config.yaml
model: "contrastive image-text model"
dataset: "close-ups of made-up surfaces with and without defects"
train_examples: 101725
image_size: 48
crop_scale_min: 0.8
horizontal_flip: true
translate: 0.06
tokenizer: "char"
vocab_size: 26
loss: "sigmoid"
embed_dim: 128
encoder_arch: "regnet"
encoder_norm: "batchnorm"
encoder_activation: "silu"
encoder_channel_attention: "eca"
encoder_depths: [4, 4, 4, 4]
encoder_kernel_size: 3
encoder_stem: "single"
encoder_widths: [64, 112, 192, 336]
text_encoder_causal: true
text_encoder_width: 320
text_encoder_layers: 7
text_encoder_norm: "layernorm"
text_encoder_norm_position: "pre"
text_encoder_activation: "gelu"
text_encoder_mlp_ratio: 4
text_encoder_head_dim: 32
text_encoder_fused_qkv: true
text_encoder_bias: "none"
text_encoder_qk_norm: false
text_encoder_parallel_block: true
text_encoder_dropout: 0.05
text_encoder_inner_norm: false
text_encoder_positions: "learned"
init: "kaiming_normal"
residual_init: "none"
optimizer: "adamw"
lr: 0.00084
beta1: 0.9
beta2: 0.999
eps: 1e-08
steps: 7500
batch_size: 256
epochs: 18.9
lr_schedule: "cosine"
final_lr_fraction: 0.01
warmup_steps: 370
weight_decay: 0.3
Rows from block 12 of the image encoder, named by matrix and row number. Each number is 128 + 32 x the weight over its row's rms, rounded and kept within 0 to 255. All counts start at 0. After the name is the row's rms in percent of the matrix's.
# convs2: expand pointwise conv (encoder.blocks.12.convs.2.weight, 336x336x1x1), inputs 168-335
convs2.114 102 [186 102 100 157  57  89  79 147 123 116 115  64 139 144 158 119 116 114 127  80 123 129 110 134 107  92 119 111 129 172 102 162 103 146 139 155 147 117 146 156  88 136  95 151  97 140 131 119 119 167 182 122 110 147 142  82  93 116 184 136 188  80 148 122 150 105 166  70 150 140 125  92 173 139 105 248 155  89 169 155 149  95 121 166 155  62 151  98  96 233 127 114 126 141  93 112 129  77 168 111 101 157 118 120 143  64 103 133 154 136 125 136 111  98 134 110 127 143 177 150 172 124 152 184 154  94 114 152 141 169 172 120  84 120 186 151 157 158 158 157 113 118 160 110 145 212  74  96 112 122 164 124 122 165 124 116 153 111 123 138  65 150 153  85 121  96  91 112]
convs2.115 102 [139 115 136 159 125 133 143 154 101  79 132  95 128 139 154  95 114 141 154 127 120  73  76 112  90 165 154 119 160 220 140  82 181 113 150 161 107 178 140 110  89  53  50 141 189  90 119 139 105 162 112 119 152 106 118 117 101  92 127  78 138  89 149  92 149 143 146 144  88 175 107  82 135 129 110 199  30 124 186 124 162 167  98 151  86  88 109 114 145 127 104 177 103  84 141  81 106 158 169  99 107 134 148 119 100 178  91 144 163 133 113 119 134 117 112 106 131 126 156 142 155 208 149 136 111 188 118 111 156  87 117 150 154 160 160  74  87 111 182 110 127 189 212 109 144 126  99 107  70 124 175 158 184 146 135 131 146  87 117 113 152 137 117 137 140 116  60 126]
convs2.116 095 [129 110 101 136 117 153 105 169 119 129 143 119  80  63 142 137 127  82 112 109 173 123 142  77  79 103 141 149 204 196 145 131  67  90 141  75 114  94 128 134 118  75 144 113 102 123  93 133  47 150 130  90 118 128 150  84 125  58  86 174 173 120  56 105 130  99 127 134  83 114 146 133 121 108 108 181 128 124 131  57 167  71 125 124  83 138  95  68 106 117  58 115 149  81 127 119 138 106 110 117 125 151  82 129 166  87  92  96  52  84 157 146  89 165 157 140 145 109 183 118 188  88  70  87 101 114 155 122 138  71 103 193 128 112 148 128  98  90  85 140  83 137  80 111 161 124 102  90  91 148 227 126 151 128 151  80  87 113 108 167 136 111 170  99 200 119 144 121]
convs2.117 101 [102 108 112 119 171 104 124 105 129  94 135 118 116 153 148 161  82 122 100  66 138 120 132 151 109 144 136 131 145 136 176 132 140  61 110 164 136 108  98 142 114 155 168 141 188  49  95 149 121  92 114 134 158 170 201 165 156 131 141  97 143  81 136 110 148 130 106  91  71 152 160 157 181  61  62 246 164 105 152 127 156  96 165 183 170 141 113 111 113  73 110  72  98  80  88  92 130 151 136 145 111 143 150 188 134 106 134 192  72 111 123 147 176 140 106 142 176 143 127 119 166 106 114 105 178 132 129 114 134 122  69 141 137 113 101 106 102 158 131  83 112 162 131 134 117 107 142 130 150 136  86  94 208 196 148 132 131 110 124 116 206 196 173 132 192 162  88 121]
convs2.118 096 [111  71  77 139 185  90 123 105 152  85 107 134  83 110 152 135 154  83 163 104 142 124 144 138 111  78 158 120 113 127  96  38 139 147 109 127 101 108 129 124  96 159 123 159 184 126  90 175 158 146 134 124 150 100 106 107 145  67 134  73 134 126 154 119 102 113 148  59 144 148 145 123 190 143 113 142 140  88 131 126 204 122 168 133 111 134 130 137 127  68  94 140  74 113 141 152 165 162 213 186 115 133 107 169  99 150  87 138 139 162 121 109 100 169 124 110  98 136 182 144 160  92 132 118  93 100 221 151 132  97  96  91 170 168 109 166 134  92 143 106 241 119 140 102  91 146 166 154  66 126  65 120 158  85 122 114 164 201 137 116  92 120 101 130 117 131 137  90]
convs2.119 103 [138 109 107 155 120 122  96 158 105 198 247 130  76 117 104 127 110 142 106 131 120 129 152 141 131 149 164 143 145 113 140 128 118  97 115 140 102 114 152 149 115 132 154  70 122 142 159 147  91 129 118 141 113 103 184 145 121 119 135 125 136 101 196 152 137 129 105 126 135 137 136 105 115 117 153 186 136 129 143 118 105 138 126 119 112 128 125 123 152  60  75 101  93 117 119 122 135 221 120 158 114 160 176  93 105 136 149 104 124 148 156 153  98 126 156 107 126  91 127 134 158 173 129 152 120 156 139 206 156  97 144  98 125  81 160  72 162 152 117 105 169 117 162 164 129 133 117 133  92  89 112 116 131 110  97  82 114  86 121  95  80 131 138  74  69  81 117 171]
convs2.120 103 [128 131  89 147 157  75 147 151 134 135 131 152 115 141 152 115 123  67 171  74  65 175 134  88 117  59 122 144 140 124 112 100  71 158 141 119 141  82  62 132 122 166 107 109 221 139 123 143 146 136 124 159  98 127 101 155 151 155 144 111  97 116 109 150 122 138 146 111  87 132 102 130 140 126 123 165  89 172 114 175  16 146 178 140 129 159 119 116 123 156 143  69 183 179 139 118 161 160  82 144 158  73 186 169 146 147 137 105 126 140 115  97  52 180 182 144 121 136 147  95  85 178 179 173 173  81 122  80 165 145 168 160 105 191 119 103 164 126 149 148  86  97 125 152 191 142  86 123  51  92 127 194  94 165  97  76  35  55 167 183 117  62 142  81 127 151  91 155]
convs2.121 107 [147 114 108 112 153  93  71 154  76 107 121 154 122 130 104  72 167 110  84 131 103 123 123 136 166 151 154 158  49 142 104  80 108 110 137 165 184 137  99 113 102 102  83 150 103 153 151 154 132 128 192 149 145 175  96 154 115 102  95 131 143 112 137  91 150 176 144 166 187 147 179 152 127 212  97 123 148 179 139 153 118 122 119 158 137 217 141 182 122 194 145 158 170 222 167 155 162 100  61 118 187  79  96  96 112 134  99 131 131 132 121  85 152 125  88 145 166 166  93 119 110 127 160 175 145  64 111 147 157 146 171 160  72  87 150 168 151 178  67 140 128  96 150 108 190 152  77  99 129  82  94 121 130 102 128  96 101  77  84  99  86 130 120 122 131 137  78 136]
convs2.122 104 [122 115 112  88  96 149 126 108 135 144 105 109 151 173 122 109 113 127  86 136 104 179 166 166 133 153 161 112  51  89 132  93 145 207 175 109 139  97 185 146 128 116 176 120 157 105 131 113 126  65 118 175 166 153 135 120 140  53  43 101 105 134 175 110  77 142  96 178 120 104  52 145 113  95 117 112 105 169 100 100 150 110 122 113 119 107 104 158 163  61 138 140 103 115 151 187 143 158  75 101  76  68 181 119 131 184 120 216 110 111 159  92  82 208 150 128 188 140  93 156 117 115  75 142 147 142 137 148 133 116 139  94 119  92 163 155 163 161 112 163 126 170  94 130 134 130  94 113 101  70 160 109 135 124 124  91 116 132  65 128 141 130 130 200 165 120 118 176]
convs2.123 102 [157 100 157 108 149 101 124  68 168 194 193 152  83 154 144  94  99 132  76 124  93  92 100  99 150 172 148  87 122 108 149 123 104 148  61  99 141 116 101 134 155  81 134  85 164 170 135  86 104 130 178 174 138 115 161 156 107 137  85  73 167 126 105  91 148 127 105 124 149 107  89 114 120 120 100 179 173 126 178 129 131 145  72  78 164 136 179 134 184  49  78 145  81  63 141  77 193 184 171 143 121 136 170 136 110 134 154 149 141 175  90 153 151  89  68 142 101 137  95 104 137 147  59  86  91 207 149 150  94 119  82 139 125 121 144 131 103 112 147 127  92 115 208 115 120  72 183  85 124 133 141 126 139 130 103 141 136 102 129 123 165 136 121 100  82  93 135 118]
convs2.124 101 [138 121 130 124 123 120 172  88 100 150 133  93 118 137 139 153  89  96 122 123 110 120 104 124 157  97 104 112 184 210 148 125  77 154 212 144 118  85 120 158 136 169  91 101 128 154 201 112 144 153 134  92  99  95  72  62 101 148 122 169 120 131 133 143  95 169 119 152  83 118  81 138 120 114 145  99  95 121 100 109 101 138 160 128 150 220 120 207 166 196  89 120 162 164 190 124  98 113 130  86  93 137 158 116 128 123 122 111 112 122 146  94 140 120 162 130  98 143  82  89 104 153 130 156 186 116 100 103 172 143 111 147 164 115 115  92 155 134 130  83 122  43 156 151 156 150  75 105 186 186 144 184 102 116 157  87 128 102 114 127 129 166 154  95 144 136 125 114]
convs2.125 090 [184  94 113 151 102 137 134 174 156 112 132 151 156 123 142 130 149 164 170 183  95 110 176 202  85  58  53 133 176 140 129 138  97 130 174 134  89 191 123 193  89 186  86 120 139 130 172 154 124 129 105 147 162 106  66  69 131 189 109 118 146  65  93 171 195 134 149 116 107 165 103 118 131 185 136  95 118 141 128 125 108 142 101 137 139 102 101 118  89 173 158 142 127 116 149 131  95  93  82  44 131  62  73 109 119 108 105 195 142 165 142 145  94 138 131 162  97 142 158 163 122 147 152 157 186  54 113 132 148 119  88 114 133 134 138 127 126 125 149 172 115 153 130 184 175 168 117 123 144 122 115 179  77 107 150  95 178  81 164 102 106  66 123 147 140  96 111 108]
convs2.126 093 [148 108  87  86  90 154 107  80 111 143 119 145 107 114 148  92  51 124 148 166 138  80  99 115 112 155 136 131 122 129 147 130  57 119 157 110 133  88 112 134 175 104  95 124  41 105 176  67 147 198  63 124 132 119 133 131 105 119 100 148 117 149 127 146 121 156 171 127  93  70 133 149 123 115 173 133 104 190 116 103 111  59 114 108 119 105  98 124 125 148  78 170 105 131 145 144 113 187 131 125 150 154 110 111 127  79  97 162  95 119 120  83 139 111 120 151 112 131 141  68 123 125 128 141 105 160  84 113 151 120 173  94 156 156 132 109 128 173 156 123 143 170 139 132 255 153  66 135 115 144 152 156 133 146  70  93  96 108 144 118 121  76 151  57 189 101  98 152]
convs2.127 094 [143 127 132 147 132 145 134  83  97 166 129 163 139  57 137 105  74  67 211 169 127 106 155 130 130  95 124 103 177 114 147 153 110 135 118 123 104 108 160 144 143  95 215  76 121 135 126  60 110 142  86 105 116  79 114 125 137 168 142 117 132 149 119 125  93 121 132  80 107 130 160 109 174  65 129 142  91  58 172 111 126 121 114 145 121 140 110 172 138  62 128  97 134 100 152  58 162 114 128  83 130 131 169 142 106  95 160 123  80 147 119 110 119  97  66  55  88 178 110 169 123  51 200 132 112 144 165 111 113  66 109 136 112 149 115 155  95 157 137  99 107 181 174 114 165  70 169 108  79 113 115 168 133  95 130 189 158 145 119 105  89  94 100  92 143 107 120 121]
convs2.128 101 [114 122 115 138 123 131 167 154  78  99 117 166 161 130 127 135  66  83 118 139 148 161  52 155 145 117 153 120 110 114 157 121  96 112 139 145 139 118 163 141 132 147 113 111 183 119 132 165 218 145 118 168 131 164 105 120 172 101 140 131 179 154 141 104 139 188 228 104 149  72 144 173 199 170 124 169 160 102 129 119 137 109  63 119 126 153 134  62 173 220 160 179 123 131 122 144 124 148  35 133  87 126 119  76  93 156 127 140 130 138 133 158 160  92 125 132 107  80 144 134 122 128 146 158 132  91 123 135 141 144 122 130 124 120 185 160 121  79 112 196 153 144  96  53 161  96 141 144 147 107 120 112  65  88 116 169 143 141 150 134  86 142 160 103 135 140 162 152]
convs2.129 102 [109 110 159 141 110 114 119  95 116  56  81 125 139 249 147  71 119 180 170  50 167  97 178 189 161 125 121  82  67  93 125 155 203 155 123 160 129 141 123  90 129  98  90 186 113 158 154  97 155 135 173 118 176 161 127 164 165 122 115  87 166 117 170 143 157  60 122 144 132 136  89 116 153 103  53 134 110 133 118 131  97  84 140  96 130 112 114 182 132 155 122 128 131 106 154 146 130 147  74 133 111 148 146 181 160 104 136 134 123 195 103 179 151 159 126 121 139 143 141  84  99 125  92 111 146  79 172 143 178 115 119 125 158 167 134 135 207 122 154 157 120 168 152 146 123 154 102 112 146 113 181 122 156 157 205 146 164 154 129 145 192 161  92 131 182 156 117 152]
convs2.130 102 [ 91  74 144 105 133  91 148  48  95  99 131  88 167 133 136 136  93 173 144 184 121 137 111 201 108 180 125 147 119 175  89 106 130 111 107 129 128 138 134 135 113 155 119 108 136 136 124 166 172 131 142 133 129 116 114 123  88 147 138  63  67  97 141 137 131 162 143 101 151  87 133 178 160 125 133 112 132 134 155 117  81  95  98 177 142 119 154  86 159 139 104 165  88 112 190 158 103 114 166 126 163 200 120 168 175 151 154 113 189 210 125 135 146 166 120 116 141 198 131 176 112  85 140 143 120  73 117 119  53 155  38  49 146  95 192  88 183 149  86 121 114 118  95 110  56 164 100 121 163 153  92 121 124 136 109 169 174 184 135 144 124 122 132 141 109  88  83 117]
convs2.131 102 [129 103  95 124 115 117 121 137  99 160 180 109 110 123 123 112  96 146 146 131 154 124 137 181 108 114 112 111 129 143 142 122 102 139 117 177 102 174  85 131 147 124 194 130 133 168 154  97  95  92 113 143 129 110 189 200 150 163 139 117 109  72 137 126 123 141 123 134 151 124 106  92 104 113 137 122 113 155 108 112  49 123  74 112 118 136 114 128 158  89 169 147 115 142 145 129 169 203 100 204 114 120 190 123 146  93 140 132 128  98 143 166 123 150 167 109 149 119  76  91 112 166 158 120  59  81 162 117  75  84 201 136 125 155 132 145 126 113  78 108 102 143 160 102 118  93 132 102  95 113 147 113 143 155  30  72  57  96  98 103  98 113  71 129 127 105 147 142]
convs2.132 103 [ 90 119 144 143 105 135 151 108  91 166 106 106 142  48  81 148 129 202 181 134 106  94 139 193  81  41 141 153 178  86  99  11 148 137 157 109 143 121 119 122 106 112 159 116 159 167 147 106 164 156 129 138 121  89  57 173 156 158 128 116 121 101 157 141  99 134 121 111  77  87 174 120 157 127  89 131 145 137 121 108 117 123 127  95 123 150  89 112 141 202 167 121 102  69 122 136 142  94  87  89  81 125 130 110 187 123 117  40 127 114 140 138 131 176 138 148 105 179 112 165 181 116 143 150  94 118 123 139 136 198  93 111  88 152 152 170  74 142 201 126 139 113 146 169  93 139 113 142 129 121  66 130 119 118 136 142 153 104 169 111 119 126  49 128 141 192  83 117]
convs2.133 105 [110 120 134 101  79 134 154 138 190 165 133 119 113 123 103 156 139 131 119 104  80 146 184 147 108 161 153 110 120 109 119 130 152 114 125 145 132 159 130 137 132 105 154  86 168 131 125 152 100 121  70  78 143  96 132  59 172 136 103 147  93 218 100 167 109 126 123 141 109 127 155 104 123  35 164 130 115  99 137 133  64  79 121 125 145 188 113 157 118  81 135 128 122  69 108  93 147  63 119  54 155 173 131 133 165 116 116  82  85 139  80 133 121 131 180 134 153 173 102 156 134 156 145 134 132 158 151 122 124  60 101 121  67 127  96 138 142 136 133 172 135 143 118 180 184  90 121 148 158 178 126 157  68 106 103 117  86  96  70 151 104 148 123  96 127  95  92 147]
convs2.134 098 [175 115 139  98 162  97 117 120  90 108 163 142 110 127 129 125 164 128  80  96 113 121  54  97 168  98 151 136 108  88 146 155 131 103 166 141 182 113 168 120 179 159  94 124 118 136 176 140  87 119 163 108 127  90 201 136  90 141 155 174 155 133 191 101 160 120 159 125 153 114 129 128 114 143 181 161 121 121 139 112  74 158 105  84 188 182 178 159 153 111 184 159 159 141 120 187 133 159 122 204 104  83 187  92  65 170  98 151 110 101  94 135 105 174 165 110 192 109 157 109  69 157 140 180 156  76 103 102 164 158 172 105  86 162 135 115 143 127 146 107 150 135 103 115 137 115 115 125 189 137  94 122 111 158  69 145  72 166 133 113 135 116 141 119  73 132 140  94]
convs2.135 102 [ 64 115 172 127 131 116  44 162 133 157 131 161 141 165 155  90 131 156 138 105 115  96  77 100 109  93  78 149  95 131 148 139  66 150 158 136 200 163 179 145 158 101  73 146 119 132 172  97 117 190 140 149  84 147  94 154 116 124 132  36 129 103 150 156 139 115 145  96 162 173 122 171 119 206 158  73 122 142 116 159  90  78  93 142  92 130  95 162 109 150 141 161 145 146 113  94  85 101 137  96  77  76 160 141 120 114 107 143  72 100 116 167 113 178  83 140 135 146 148  92  89 183 121 187 171  60 167 116 162 170 123  87 114 152 114 186 124 162 132 132 119 144 185 182 220 127 133 109 184 137 174 136 185  95  71  95 115 131 141  95 141  96  88  96 131 166 129 110]
convs2.136 099 [138 146 110 175 194 131  88 168 108 114  97 143  87  92 125 147 156 109 145  97  95 158 104 106 125  80 151 108 118  38  34  99 167  78 135 171  98 111 143 115  88 103 125 119 112 145  98  69 144  93 135  91 110 136  97 180 129 150 116 108 142  96 119 124 163 126 122 129  95 136 123  92 144 109 139  87  78 130 196 148  97 173 107 120 139 115  77 132  97  67 126 137 113 119  76  81 118 155  92 102 115  81 141 107  84 170 120 102 128  88 172 103 113 122 158 123 111 163 120 150  97 150 126 202  41 119 141 124 113 186 126 123 150 144 135 103 153 130 154 140 177 103 175  92 135 161 175 105 158 159  84 138  71 150  98  86 134 135 153 144 139  72  79 117 106 140 101 145]
convs2.137 102 [146 116  91 169 133  89 123 127 159 164 106  88 106  34 175 125  81 152 117 123 133 149 127  75  82 134 122 111 160 146 109 116 138  68  72 177  77 125 129 147 116 150 145 100 171  82 117 112 167 132 158  93 135 153  85 196 159 125 146 137 180 131  95 148 142  71 128 144 105 121 138 129 164 127  76 122 141 127 104 119 128 149 132 114 114 179 126 125 112  83 166 127 139 133 121 142 155 123 171 128 123  81 166  90 155 188 125  56 110  85 157 109 126 153 119  92 118 105 148 182 144 161 173 156  64 170 145 182 111 152 154  88 153 187 156 176 137  98 110  63 121 126 204 109 112 128 145  49 155 134 155 123 170 202 119 157 165 106  80 134 158 168 100 101 102 138 146 128]
convs2.138 103 [124 163 113 104 183 114 133  89 152 194 163 127 117  91 126 159 124 144 122 131 120 133  70 103  80 170 124 185 147  86 126 133 110  90 132  89 157 134 105 158  93 132 170 164 151 121 148 140 149 116 163 165 132 147 171 152 122  88 125 103 158 111  93  85 177  98 143 101 145 133 136  62 120 155 148 204 130 120 193 146 126 186 174  80 149 165 170 116  65 135 142 118 102 123 125 119 175 206 176 168 136 121 156 160  50 159  88 140  76 145 108  86  49 112 145  83 147 117 182  79  97 144 171 132 141  88 168 140 164 143 159 148  96 158 167 149 152 129  86 122 111 137 147  63 147  78 155 143 110 143  81 103 120 149  88 109 184 145 125 148 166 158 140  93 123 134 130 112]
convs2.139 098 [116 136 107 169 123 149 118 152  81 128 159  72 124 117 140 150 142 127 116  93 132 130  78  60 105  98  88 109 144 102 181 135 122 109 143 105  86 142 163 120 131 127  83 113 172 128 131 141 116 139 161  79 183 116 146  73 137 146  83 155 164  98  64 125 139 104 124  82  51  84 107 108 173 145 107  93 100  71 153 113 131  97  98 167 108  82 155  55  93 148 119 117 114 155 136 209 107 114 151 141  69  89 132 128 147 115 172 152 119 129 147 112 149  81 162  76 130  66 121 101 141  46 141 118 107 148 189 143 138  99 134 128 147 158 173 136 143 117 157 151 174 173 101 122 116 148 118 125 198 178 145  34 138 151 193 120 144 105 130 127 131 144 133 124 162 151 139 134]
convs2.140 099 [120 130 139 133 107 126 119 137 139  89 157 110 131 195 167 184  86 190 162 134 196 113 108 205 187 165 127 141  81 123  82 145 122  93 162  53  84 114 163  98 198 143  98 176 133 215 205 147 114 139 137 138 136 100 104 138 126 135 147 164 111 102 102 125 161 131 123 149 126  98 107 180  91  80  89  90  89 181  74 149 135  93  82 170 156  87  97  89 139 114  92 162 122 102 144 114 118 134 107 135 127 140 110 142 110  94 118 122  98 140  78 114 158 121  81 104 118 110  83 161 126  82 120 122 121  96 184 135 114 125  97  79 161  81  98  97  80 143 102 129 135 111  89  88 159 170 136 141 129  90  95 132 123  80 142  85 143 180 121 114 145 100 181 136 171  98  81 145]
convs2.141 092 [112 147 100 180 118 124  99 106 143 106  82 119 108  37 134 166 115  61 125 119 132 107  73 111 107 145  84 129 191  80 153 161 184 145 131 155 102 142 133 142 133 148 143 136 107 124  45 121 137  75 120 111 149 109 149  78 100 164 131 128 111 154 140  85 155 111 103 127  97 120 123 105 124 115 119 150 118  97 156  74 126 124 117  73  60 104 200 130 107 175 133 175 123 135 139 160 138  81  95  80 164 137 128  89  96 164 104 114 127  91 144  81 167 109 108  68 156 134 121 153 171 111 127 138 102 180 184 118 110  62  86  91 186 117 162  88 170 110 127 151 145 191 100 128 149 162 168 100 122  97  70 123  77 107 128 118 119 181 102 166 131 103 150 144 176  78 149 117]
convs2.142 104 [ 98 145 168 113 132 135 162 125 124 105 135  97 140 152  85 156  71 179 141  96 220  87 143 166 151 126 153 116 146 121 107 141 103  91  61  94  91 141 140 124 161 131  73 106 141 210 146 156  69 163 143 118 127 120 113 114  79 100 167  79  82 137  89 125 159 188 127 152 156 144  44 194  57 112 136 108  82 116 100 148 140  97 105  92 115 147 178 153 168  84 120 166 132 139 157 143 116 101 120 143 128 143  76 126 116 104 144 131 140 155 182 168 188 134 188 124 146 103 103 144 181 107  83 124 101 142 116 110  80 115 169 136 143  85 157 119  91 153 103 155 112  97  94 100 182 170 109 136 132 111 146  98 142  93 142 129 140 176  82 144 127  82 170 143 201 110  96 110]
convs2.143 103 [140 152 162 136 139 103 121 112 131 124 159 147  92 159  96 134  59  91 163  84 103  91 129 184 104 100 112 112 195  99  82 107  84 156 168 154 179 122 135 138 110 153 163 134 159 152 149 152 124 117  97 149 144 160 142  93 123 119 181 115 125  62 170  79 104 111  63 103 100 140 155  75 119 151 129 174 116 145 176 111 130 171 137 142 185 148 138 145 112 144 114 126  77 130 142  98 103 117 181 133 143  42 131 130 147 176 118 105 135 111  93 179 134 135 122 166 148 135 150 171 125 148 138 144 177 121 132 113 139 156 104 168 133 116 141  49 111 123 172 152 128 107 136 128 130 127 147 154 113 129 111 144 169 144  89  88 141 111 105 113 150  92 106  88  65 103 108  25]
convs2.144 100 [131 134 104  88 129 137 106 125 126 106 179  84  27 124  99  92  95 164 129  66  96 197 117 122 109 126  77 128  64 160 122 106  76 112  79  95 124 151 143 172 125 163 191 102 114 162 104 121 132 133  97 145  60 129 167 130 101 117 140 127 110 122 166 101  87 142 105 121 131  91 128 151 129  71  67 151  99  98 129 128  99 116  85 144  85 101 117 169 166  51 146 140 130 111 142 106 111 126 144 126  89 102 130 104 134 115 129 148 150 141 110  89  99 175 136 138 118 136 125  85 136 140 124 190 140 188  78 139 103  74  87 151 160  46 134 114 123  94 143 167 122 141 171 116 109  94 107 117  89 104 147  92  93 134 131 103 100 163 147 150  98 193  95  87  30 175  87 170]
convs2.145 097 [152 123 157 149 153 135  85 188 113 174 119 162 140 122 119  92 124 117 137 110 150 151 159 194  97 110  90 126  91 129 118 130 173 160 160 114 125  99  68 178  92 143  77 149  81 122  93 139 152 228 148 113 173 143 156 173 111  73 141  94 159 100 114  90 149 158 142 158 130 128  94 163 170 127 143 153 109  95 102 120 203 119 205 197 177 112 143 184 117 141 137 138 133 178 137 100  91 137 106 165  95  83 122 108 165 116  94 167 104 162 129 159  80 179 195 161 140 178 149  89 119 145 125 187 147 112 143  54 145 168 140 104 104 184  77 176 107 102 165 127  88 141 131 120 124 155 110 110 124  96 144 139 227 206 111 157  82  89  57 160 131  83 121 132 183 166  97 146]
convs2.146 095 [156 199 135 138 152 121  96  99  93  95 102 112 165 155 114 102 119 125 111 132 147 116 140  92 164 115 127 145  75  95  96 121 124  69 198 159 163  97 177 113 174 153  73 108  93 145 154  79 193  98 101 119 130 157  81 147 101  94  77 106 142 122 130 110 181  95 202 161 132 158 174 152 112 157 119 112 116 174 154 167  83  94 109 133 112 127 100  95 108 183 122 146 126 169 102 152 100 147 115 146 158 140 159 170 100 125  95  65 160  97 128 107 135 188 183 121 161 103 135  83  82 188  61 117 175 108 101 113 108 156 113  58 138 127 187 194 140 141 129 167 190 129 113 190 179 140 114 143 155 117 157 187 129 118 120 135 107 181 183 117 161  94 135 194 137 151  81  74]
convs2.147 094 [149  85  85  86 132 152 172 147 142 118 147  84 143 103 124  93 139 200  91 158 135 159  86 126 119 121 173  89 113 122 108 137 119 135  84  91 136 145 136 180 153 156  72 155 126 110  84 137 153  81 123 108  93  92 155  98 113 126 139 115 138 105 122 152  99  93 156 144 141 159  94 165 128 121  99  92 174 111 139 124 192 154 142 113 115 113  63 120 130 147  73 114 105 142  61 172 141 144 126 106 154 132 124 119  88 116 170 148 120 123 138 157 150 157 115 131 164 139 186 112  80 125 128 159 189 107  44  45  73 136 106  73 148 138 106 128 129 158  82  89 164 114 130 135 131  80 155 199 117 105 141  62 109  93 117 136 109 128 131  67 121 146 116 150 154 164 146 159]
convs2.148 095 [121 118 143  90 150 106 103 135 103 109 204 102  99 130 113 106 157  63 154 131 123 143 202 167 154 134 133 113 173 116 163 158 150 202 126 173  89 116 115 101  81  82 138  64 142 106  65 148 151 109  69 151 125 150 135 111  94 150  77  72 101  89 114 171 134 206 112 170  51 150 156 120  91 120 176 107 159 153 146 145 110 206 126 103  81 125 123 140  99 149 128 141 134 168 125 132  96 100  64 101 164 138 141 200 124 202 111 184 150 135 110 125 108  83 134 144 123 148 153 158 144 110 120  94 137  81 125 110 207 132 136 170 111 131  95  94 125 103 137 108  98 137 145 147 120  76 152 130 145 111 134 139 152 147 104  94 134 100 187 102  99 137 123  97  40 111 138 103]
convs2.149 104 [146 161 154 130 143  94  95 173 120 132 108 115 104 184 159 124 138 162 150  75 144 183  96  94 110 114 109  89 112 112 141 112 132 163 130 131 157 118  93 175 111 107 136 156  88 173 136 120 112  99  29  69 147  67  94  66  74  59 141 130 145 101 116 147 153 140 120  87 188 169 135  94 143  98  67 129 161 120  59 119 157 181 157 121 138 103 138 113 107 179 137 127 122 112 166 158 108 166 133 110 111  95 120 111 111 154 119 167 155  93 141 193 114 133  68  87  88 100 131 128 139 133 100 151 157 165 161  87  69 185  97  89 102  86 154 191 119 168 129 108 109 146 119 133  81  70 147 117  55 200 101  81  89  43 178 114 136 125 165 180 143 131 121 129 147 145 152 110]
convs2.150 090 [ 90 179 186 120 114 116 130 113 152 121 119 180 104 176 133 125 175  81  92  81 159 107 112  80 136 151 111 142 100 120 129 140  83 102 135 103 153 161 168 132  59 167 123 142 133 140 179  98  98  60 169  84  87  82   8  62 149 128 135 124 107  94 136  98 153 154 133 122 202 114  69 102 129 111 133 100 106  76  81  58 164 105 117 118 123  66 149  95 110  92 142 145  89 113 131  85  80  40 135 126  94 116 110 169 114 168 146  95 135 155 153 184 119 127 144 106 121 112 100 147 158  81 182  89 141 143 117 124  95 109  98 157 173  65 154 142 176 133  87 114 143 101 104 133 111 115 147 114 170 134  88  83 105  61 108 122  86 109 114  94 106 114 154 130  97 165 110 129]
convs2.151 096 [ 38 146 155 105  91 123 148 186 179 115 137 134 126 153  61  98 102 183 112 139 117 131 156 181 137 124 125  94 111  85  97 183 104 130 111  93 135 135 194 134 138 128  16 123 151 181 126 162 153  94 134  78 101 159 108 113 149 125 116 111 138 108  89 134 151 108 128 150  94 147  95 131 106 117  94  90 140 139  96 133 158 134   5 101 170 132  80 131 141  45  80  93 135 103 157 141 132 162 102 102 116 111  99  87 173 158 103 153 117 125 142 131 119 159 164 122 147 124 118  98 176 105 120  81 163 163  81  86 130 139 133 175 142 107  83  65 166 105 110 133 140 117 122 151 116 177 158 100 157 144 112 116 130  86 133 100 188 113 122  73 175 141 177  91 133 138 108 152]
convs2.152 100 [153 167 153 117 124 124 142  91 115  80 166 134 117 135 133  98 146  85 187 148 154 109 142 120 135 142 120 130 117 118  83 136 161 120 100 104 156  53  90 124  69  94 146  43 141 169 151  95 115 121 162 152  82  81 151 154 178 136 130 140 110 132 151 118 179 192 153 130 153 135  53 116  82  85 146 172  84 134 153  95 119 177  71 129 161 184 115 138 132 144 110 157 103 102 130 121 144 185 156  93 199 115 166 173 132 149 123 139 116  90  57 103 147 164 156  86 140  86 159 146 110 120 111 138 146  47 100  86 162 178 163 123 145 163 189 107 120 128 134 168 148 161 141 145 140 162 142  99 145  93 132 101 155 125  50 106 116 132 163 146 101 145  88  75  99 154 113 106]
convs2.153 102 [180  77  79 159 134 131  71 149  94 100  69 123 208 108 148 126 143 154 149 172 149 110 142 127 123 142 105  58 150 155 143 103 156 155 140 119 155 135 123 117 160  82 115 130  96 141 109 130 110 141 115 132 155 176 101 153 150 157 142 149 144 141 154 126 175 125 107 174  39 135  82 142 139 171 111 164 153 132  89 133 171  93 198 152 114 110 100 121 114 142 151 133 105 158  89 114 110 102 141 109 137  92 111 110 119 176 155 200 105 138 164 194 140 118 176 173 186 194  87 107  78 111 110 127 116 129 108  83 118  90  70 117 132 131  50 130 134 161 143 116 148 127 132 159 195 135 111 129 170  66 144 151 138 201 182 198 126  82 174 158 153 132 209 177 180 179 107 135]